Rows from block 3 of the image encoder of a small contrastive image-text model, named by matrix and row number. Each number is 500 + 40 x the weight over its row's rms, rounded and kept within 0 to 999. All counts start at 0. Numbers have three digits each.
After each channel's rows are labels from the 100 images, of 14848, where the channel reaches its highest value: "responds to" is what is common among them. Only what is clearly more common there than usual is listed. The data: procedural textures in two colours, tilted and lit.
# pw: pointwise conv (encoder.blocks.3.pw.weight, 256x256x1x1), inputs 192-255

pw.179:509504505538562503557558481500454482504535488442501470489518493540471525519437500569531500522529478464553513554515555495611516496471576471485527513530566514486449517504530555468550544498539614
responds to: yellow

pw.40:564488556571517451472458490448527469548487505443475468475526518477470518474495556512485565491520457591508494515519476487529504479542560434500503439468529506417476510523516436462443496519488447
responds to: grey; pattern colour: grey; yellow; ground colour: yellow

pw.86:481531658479440489515560498452416446558541485493479478502511509496438502430558491487428443459505477439488523545596486433495527434488510493524532454498464499522521558480492514462484560433499540
responds to: yellow; ground colour: yellow; blue; purple

pw.131:556578480483522553501495427523437446498525498533455471466530553503453460492513601466506449517488596555449471550591482497435487518561441538480499486433471503502615488539533578494522506498466589
responds to: grey; red; pattern colour: grey; ground colour: grey

pw.20:465465442483496494477496488440441487462512498496465511481575541559564465557469474530566563512513521434500534435402536504492528468456512486477557531485521534452480583499553499476454448497477569
responds to: red; pattern colour: red; teal; ground colour: teal

pw.240:420449492461558542504584493462429478490461529553554454530474525562457483461509536495420565577447505478497506505505472482526532533519465514554485451521495490443479490528463441495446515551536528
responds to: teal; pattern colour: teal; blue; pattern colour: blue

pw.44:485506504492589525446427464498524466432511543465524478479458531450461517551521443464458445447474459402489510524420531488456531541486534541566554550483494507514449402505427477490494521502463483
responds to: checkered

pw.237:524544444532444472453480620484444485488535469466479533590501459497449489524525554435533445504542482442432451477452528558491484459438514537498460520512515531453428583520522516457541504475501493
responds to: speckled; red; pattern colour: red

pw.116:533447499480468569430454570501461556507582487458583525442497496532416466449542446536551522465525495500494497445499482506508477537478533481481514505517498508549572466476478513491506429506463543
responds to: white; yellow; pattern colour: white; ground colour: yellow

pw.142:513390493449481558524578453498581473562561466528422502488516495435548479504553479418483541471489460438463480553520476475528573526589452454508489508496478526504482424496467443474511446482447505
responds to: honeycomb

pw.239:465515524495473455481534472522610477517534458512503528490533463538545473538580452532508413511444609571495545476438468483469514518539554497492467548495514502493511461503481485472505509467448532
responds to: black; white; ground colour: black; pattern colour: white

pw.182:519490524433450483575488541478576465487515495497450516533532517494461456497487558521539489531484499487503533516495525490499454443477501439507525487521535543552574460496510484522505507448411536
responds to: teal; pattern colour: teal; red; ground colour: red

pw.52:525459455474571522507484495573479461521508491460461471480489428478477547489502520534530417480551419618486496541459495511394442511471452501494488537504470513505501508507499492551459463486505471
responds to: honeycomb; teal; pattern colour: blue; pattern colour: teal

pw.37:502518509435475490505447530538501488533534498512480539464514502557635513504513482434516471518486539474504472520472574563494414474506483515448487545458523478487551417487558518482507530493496547
responds to: white; pattern colour: white

pw.169:537482507430498524526529529512546468518494501459487459500510452509510462508458477471450512498486498446447495532528555493475482540433522527473498440501514559475504486542462501511545473447506495
responds to: green; pattern colour: green

pw.32:457398527481462506562519522412529480561469433506430485512535540409527529485430429489504498516470527570535503451538475501539503511425437456464533493477495474540436513527472526470533604451527523
responds to: pattern colour: red

pw.62:486404525534440484504502532537438503462468515481530473512550429495563561510432514451548483509461486446537454476549495544531544513505585555480430491544541575470464484557599399617500477506526509
responds to: teal; red; ground colour: teal; pattern colour: red

pw.176:510530483454479489500522515504548549516516511477439551513551468576476537475476554498509532450586636528446554496484486482534481531465539484456505431535504476524504490457466508485473472494498403
responds to: purple; pattern colour: purple; blue; pattern colour: blue

pw.64:500545470518508480512532490518404482507506531511413455538509499553483451462470511509487523521431480504515516507496438453535499488577492558466494484518536502476495523466518500518517462583409516
responds to: teal; ground colour: teal; orange; pattern colour: orange

pw.210:531504478493476496495483515521470497497488475528561417602489547515497488576460473444542498485572526512416529489432472463505526501524484474509395500519548466487482440477470502531467494502497517
responds to: blue; pattern colour: blue; yellow; ground colour: yellow

pw.143:517482465441488509487489509525558505469498521411517492497450469513492400503518477483525521578499412471459502488476458483481550527499524457490512519526513540536498611514587454540471482483489467
responds to: orange; pattern colour: orange; blue; yellow

pw.74:530497522518481495495545514479453459511486479473469525499495513437449506475457492508559477482540442493548466513511399592511539491516526486504471526503510506482519495490514499496542528452540540
responds to: blue; pattern colour: blue; ground colour: orange

pw.35:454545459565518461503534445474531501499526484488476519497551517531493515494458539522530506509504521555519517541498519558549465496416419452500480454526475479468483527566435535535502545515487470
responds to: pattern colour: orange; ground colour: black; speckled; ground colour: teal

pw.248:460477509520504465439478525444530434492502509490479520464509453479553518523501479502478516466446540482466559384523569509559477595481507513467502445511449493417473438515450534539492419544548495
responds to: yellow; pattern colour: yellow; pattern colour: white; ground colour: black

pw.247:512502456559516538512441435461480488585479437544450464425535462504402547432534493484554516489518549499526491497526518485366561481541457432455462447489521489478476517471522573476470445448538446
responds to: dotted; pattern colour: green

pw.137:465472508521565500433447516558490462510447520528508476534500481522495555514528433545523443491538490568517560541496513566433522419559543478552510483411487445450553419479443543509499404507503409
responds to: red; pattern colour: red; honeycomb

pw.57:532494509442535413436548476540504540428536516497490476572498453523449487547447544593573475441543540522505515423499509490511493460537524443421513587492567493484529504554489518528477537462545483
responds to: purple; yellow; pattern colour: purple; ground colour: yellow

pw.162:434452515488512479456468482506494499553427488439508456467467453523546454471487473530532481457499489498492522472492486471484539588484450544564465514498498501528507465569500490507435558482553501
responds to: checkered

pw.198:534402437563569495514491457476497484446528434523527476554521466473452524514513512508492439557529541500543445473482513426531450538480462484440476413509452521542424466448441508504547583513430531
responds to: bubbly

pw.63:497520537497511513525526557470517471501446545456526444455482457485438472502504505505539502506565566445460605478455489507561539513625511490564588462415468450524428477472409532511471450518395552
responds to: coarse scale; dotted; yellow

pw.54:556484494485518517428471404557504495532449542477557530483526555526558482494528572474505522518474480448562491500461566478491490483540518465439478527478518487525495475506513478490501501516527532
responds to: purple; ground colour: purple; ground colour: blue; dotted

pw.24:484442535481520547485550501495512497451522520525474582414514451513523459538510491507469510452476478473534471499476537525531466496500546510488509567467543554521576511494608556434489492478526549
responds to: dotted

pw.152:524495483531530522454462482558478537495446420467470497478539438415426508531487522516488414478559608516493485527443508551546489453524546556494484516525488546500551477476537499477522564497431526
responds to: wavy

pw.209:482578507486530505476413509460507520498486603427470522542533499461479496474457595519533480637524423508502403486456485438465523529551493433490453450589523532531527495574411458511440482513530524
responds to: teal; pattern colour: teal; pattern colour: blue; ground colour: orange

pw.101:459437477508485486504473533512491539481481511485504473449497490492510558518488596528449553539506546519456466527543461459499446502469472451537485545417439519497466534472445529432513497531527462
responds to: pattern colour: teal

pw.241:502580491501465499500532554488501465447486548565470431463576422473461502452443417475419550556534479528442488539502601548510503490469552502541502515519502507509558514575492493439514482506552563
responds to: red; pattern colour: red; white; ground colour: white

pw.87:525452473497471514486502506545456544403534505512505485524540614490512527517515485470483514485473536538492535459357475444598459504476455441489524487520486454620561478486484520527520443492593509
responds to: checkered

pw.34:523420579473485541507469513516460479624480457490444475491521537449529541476491487449523494517465507462494448449572438468495551540511527458477482456538450452392496480481505505504436511518472510
responds to: ground colour: orange

pw.230:467543499520448475461432497522503483518434496465544598547521469501394466549499574473534404514564489467551535447503480478464415541499500536542524528543420464531510516549508545507549536541524494
responds to: ground colour: blue

pw.15:500428608482558531519530518458531554515453426465517540472514543390529463550455428507501438459544465527494534482404498508453475541511500483511500455445495510535473520585538567502492534543473413
responds to: pattern colour: red

pw.99:488460517486541494440569503494507503524482519471522438464490486485495531491474539559493489496491466496557480458555587424494515484410502552537472548464468513520492474487491498493510520486473463
responds to: black; pattern colour: black

pw.56:463475562495501501524460413491560496589433519474526460543467514529499520491493518449460542456500495449406533510558479508486517584475519494558496513431503483588537501499502457496425510520514512
responds to: plaid

pw.84:527460493472504510507478458434493515543503479533585556494538484485477419496535498497455452615479574539484512547469498511529537545549468526530610565491531535459511489461510568508467563440547540
responds to: white; red; ground colour: red; pattern colour: white

pw.243:531485492623516471479470493503481506514533518474518536491497497466512478543471484494506501517489462470458520513517522456487483494507515564462526525453514539510448560495552457502466507514476519
responds to: white; blue; pattern colour: white; ground colour: blue

pw.16:442531474493449503513512513499451440457568466524527518528456535505504551496464499492436581484564487571511480468515506517531520451521502553509468576481457511514478513506437439462482500479511443
responds to: ground colour: red

pw.109:466513471538491503417453530494461460475582536490467535433444534427480453500506491487458440552485540494493465508474465529442474546317482509540471432514522538484426509472464473515500498523609449
responds to: red; pattern colour: red; ground colour: green

pw.124:482458521597465450435509461416507491462453536474554499608537486515516504509520458515515488609520495514483493527449483453455481489521458489525475500513508421467574578520520544551514407536468552
responds to: orange; blue; yellow; pattern colour: yellow

pw.104:514413493481532493576505524524495511521505550566504572537538496482463510506500549531473444491540517433480507524517488568592580454434463510515478485540480495513446545492585531489465528488512592
responds to: dotted

pw.27:516476552483485457500566417495516515443482516542521520479507443524527470435458519493531508469511495462478537471498506473522430455508610470440491504482505496401542480544457534463484514468577433
responds to: yellow; ground colour: yellow

pw.107:498454466466478543426456533502462563409426480547449414476488515397439505529531490513537598484594479490476470517562499515382521512552484552530515477421456432497558429474474541492482519487511479
responds to: rings

pw.0:530489545460532501491522539502423466513472502522472572503516522473523452467517502499459510434454518503503454497498585484528406473485573592488522493474545515515502483597529474458484540441479482
responds to: black; pattern colour: black; white; ground colour: white

pw.120:524525542488502537575532459484561527466502508546503519554541416560454460484533515533523548456495428536525529427526446455521483488458508462460480464530540569475542476502533470473434554494496532
responds to: grey; red; pattern colour: grey; pattern colour: blue

pw.38:481499478517537488524504490454500395550460419479487517520587554498508582560495456471595563495430472452545468504479448546436542434494486465495425519485497476517505583477598480604491506534470589
responds to: pink; pattern colour: pink; ground colour: teal; ground colour: green

pw.96:481486497487511470465492525489529517469479484457428387518557479502480416484449510474498520513487505510393526529428532507507570481475514533557548477504504485545471483544465533509528495438483477
responds to: orange; pattern colour: orange; white; ground colour: white

pw.236:499472493461515449520600545581537490536475575521596500511507533431452528496522522480448474450489501492521476474561447399515454477520524491420490548493567561443486519473503458456533528557438478
responds to: teal; pattern colour: teal; red; ground colour: red

pw.4:486505483458423474513555485477499520523460412504485505540535500495536526500478521543471459460526491580537425434554483501507476458469510464522495446459507528455502538467475491542463458470500420
responds to: rays; grid

pw.67:493526580469484519505499496483539498561504482555502528501446502441495506531443410472487480483501530553466531531565418463512440500519461480520483496471494528600536494516459484519507486478490507
responds to: triangles

pw.133:477571499515414464481503504477506507464449507454528513466483566522541457462462477504538520489546476504484463590593541522542468415521538446575549559460583538499563436505519495477502576518537517
responds to: ground colour: black

pw.183:459482469546472474495516439573520517475462570406445520487504467534518479525533542481509588474483476582446474466455518485498466469506437408553497474504472530493503531555591536442539597517574490
responds to: red; ground colour: red; green; pattern colour: green

pw.71:539393550521578452490441543541520519530567515495468461483483469457488501532461509518520416478472532531488431505503547527623480529553490472440545509520487519504484512474471554469497513472457532
responds to: yellow; pattern colour: yellow; purple; ground colour: purple

pw.90:567482489553570517529484519517513573507535527518488515520451488484512487473491524503450558471408451434572484525469516453542490427556510458473466535512441535513415509473461554541476468479540512
responds to: coarse scale; checkered

pw.93:468448506448483571423489592456508497522504481507487517499520561464478444517515504477438426510488530501487476586496452513573500458534443516460485514562489577444498550507517542483512527528428515
responds to: purple; pattern colour: purple; speckled

pw.138:483537470495478483492474531457509469525513565405451474415499471514498489525472400451488506459489503487495477517498448491491499461549506495610482578447484580422454492502553503472471477437478485
responds to: orange; ground colour: orange

pw.203:473539463479454515533534514524504489462542512566535457420488449523518460504548482494471404480419473543505468548472481483482472506508433466451472565584496568516509483510490457525520513466571499
responds to: blue; pattern colour: blue; red; ground colour: red

pw.19:473472547442460521475459486509448516438451508567431488498525577522506595503454504503514497484468514451536518534440505448453465444519456488453442493571489491459458537478475524572495528468546507
responds to: red; pattern colour: red

pw.225:527459535443462563509524467515481446503519456440479388572522506504493491504468494550508499483527469471488494441463529459526439499525501492485516493565536440481474460466458541499532524521518557
responds to: blue; yellow; orange; pattern colour: blue

pw.250:478557523509505526548485517493448434521476499529508481472605474431469450538454540623485486508543548574549497352473548447516517521522514491483519461521455486478475499519531456460488557496521541
responds to: yellow; purple; ground colour: yellow; pattern colour: purple

pw.154:441557471500455486529471563584458471504383541514514463437454492491568474456443498503511490470551506489593472471494489384441439528461458426540633516528545526485501496475552492467495485491491471
responds to: purple; ground colour: purple; yellow; pattern colour: yellow

pw.172:500511446531454451499470498530478494549468538459492491464501487476477537448464446500521430432490490534599480475533490518580462591469521415447505510572510463498394445452482519521433464424460613
responds to: coarse scale

pw.192:499509602517433521497548508399423536487504461477508485499540505531475517486557553495600459452503489452441524426520484529528447480523527513557503538535470508570495449525524491482455515500479481
responds to: green; ground colour: green; honeycomb; pattern colour: purple

pw.106:490477442448506475440503535456443501450542443454497435481476537469539593525615438510510437540509572462524595599502521437461458551504427483537462523510560558504494471513464443527501558463507437
responds to: green; red; ground colour: green; pattern colour: green

pw.50:439567488487490491448512486498511492479443506494488431456517444548454530416494448551477467475531529583480658444459520496476501472507502495634519529553427434475501428456520500464479541529464463
responds to: honeycomb; pattern colour: red

pw.128:444418482515478467416480453502443503552491531496469531439524475492482464457448509513494528500479558569522505439401472512460486470484547595497515536496499492431561479528547529469555458417477530
responds to: ground colour: yellow; pattern colour: purple; honeycomb; pattern colour: blue

pw.18:490413530494513507520480442476489504514467461521517489483486496449421504547444522534479421468486476398505484480471488501564509489469495476484463563518488504459492458503495570452463582513410544
responds to: coarse scale; looped

pw.148:508490535503501468616490544533459486538443539461493503499500479525550528534554524393480470489485523509510534564525509546531533497462504526515445530462481574522513561495439407492486412478523536
responds to: rays; rings

pw.246:442483462613556520489554507469477499479435530573470436532529492532423448711505474498529502628445527538483519493439538517445500534501472478536449490484519504495479515539518499418521514478475495
responds to: black; pattern colour: black; pink; white

pw.193:478497501581504477553438480526516490516428531530477455584519524499491465515421456525570433424569477508472517527538475550542514490528489507610509523498499496488534513525522457564491512508521497
responds to: black; ground colour: black; white; pattern colour: white

pw.134:509458436523543504444467441502528526454542483512558500470478510467512559495452488505514495534507446472508456475366444456462385564472481419435473528484509529521541427403466468547493517518521492
responds to: studded

pw.213:510471480478510530427551517448554485462482539491501468465444514624498489437529505502482569453500349571550431511547522455480498477463537464548521534524501473505476497473475456523541456507571378
responds to: wavy

pw.255:545453560548457561508549513452445572557471469480526458559549556494515552498487539524441497450481464451532572503582518470459597397539554506503406446545468501392493506493522501450549446447492524
responds to: yellow; pattern colour: yellow; ground colour: grey

pw.158:522549506503509424495490513499517522598473457469494491478526521561521472421450493507480543524448554462526526518570514504544537578511548551628480493533539441517502480506473513454413483435467485
responds to: orange; pattern colour: orange

pw.91:485506510466493452590476477514532511541506514438440461415494509472480437458566468410494509501480511512496499579512469514535563399379478509499502532466519459490469504415449544497494479499480434
responds to: pattern colour: purple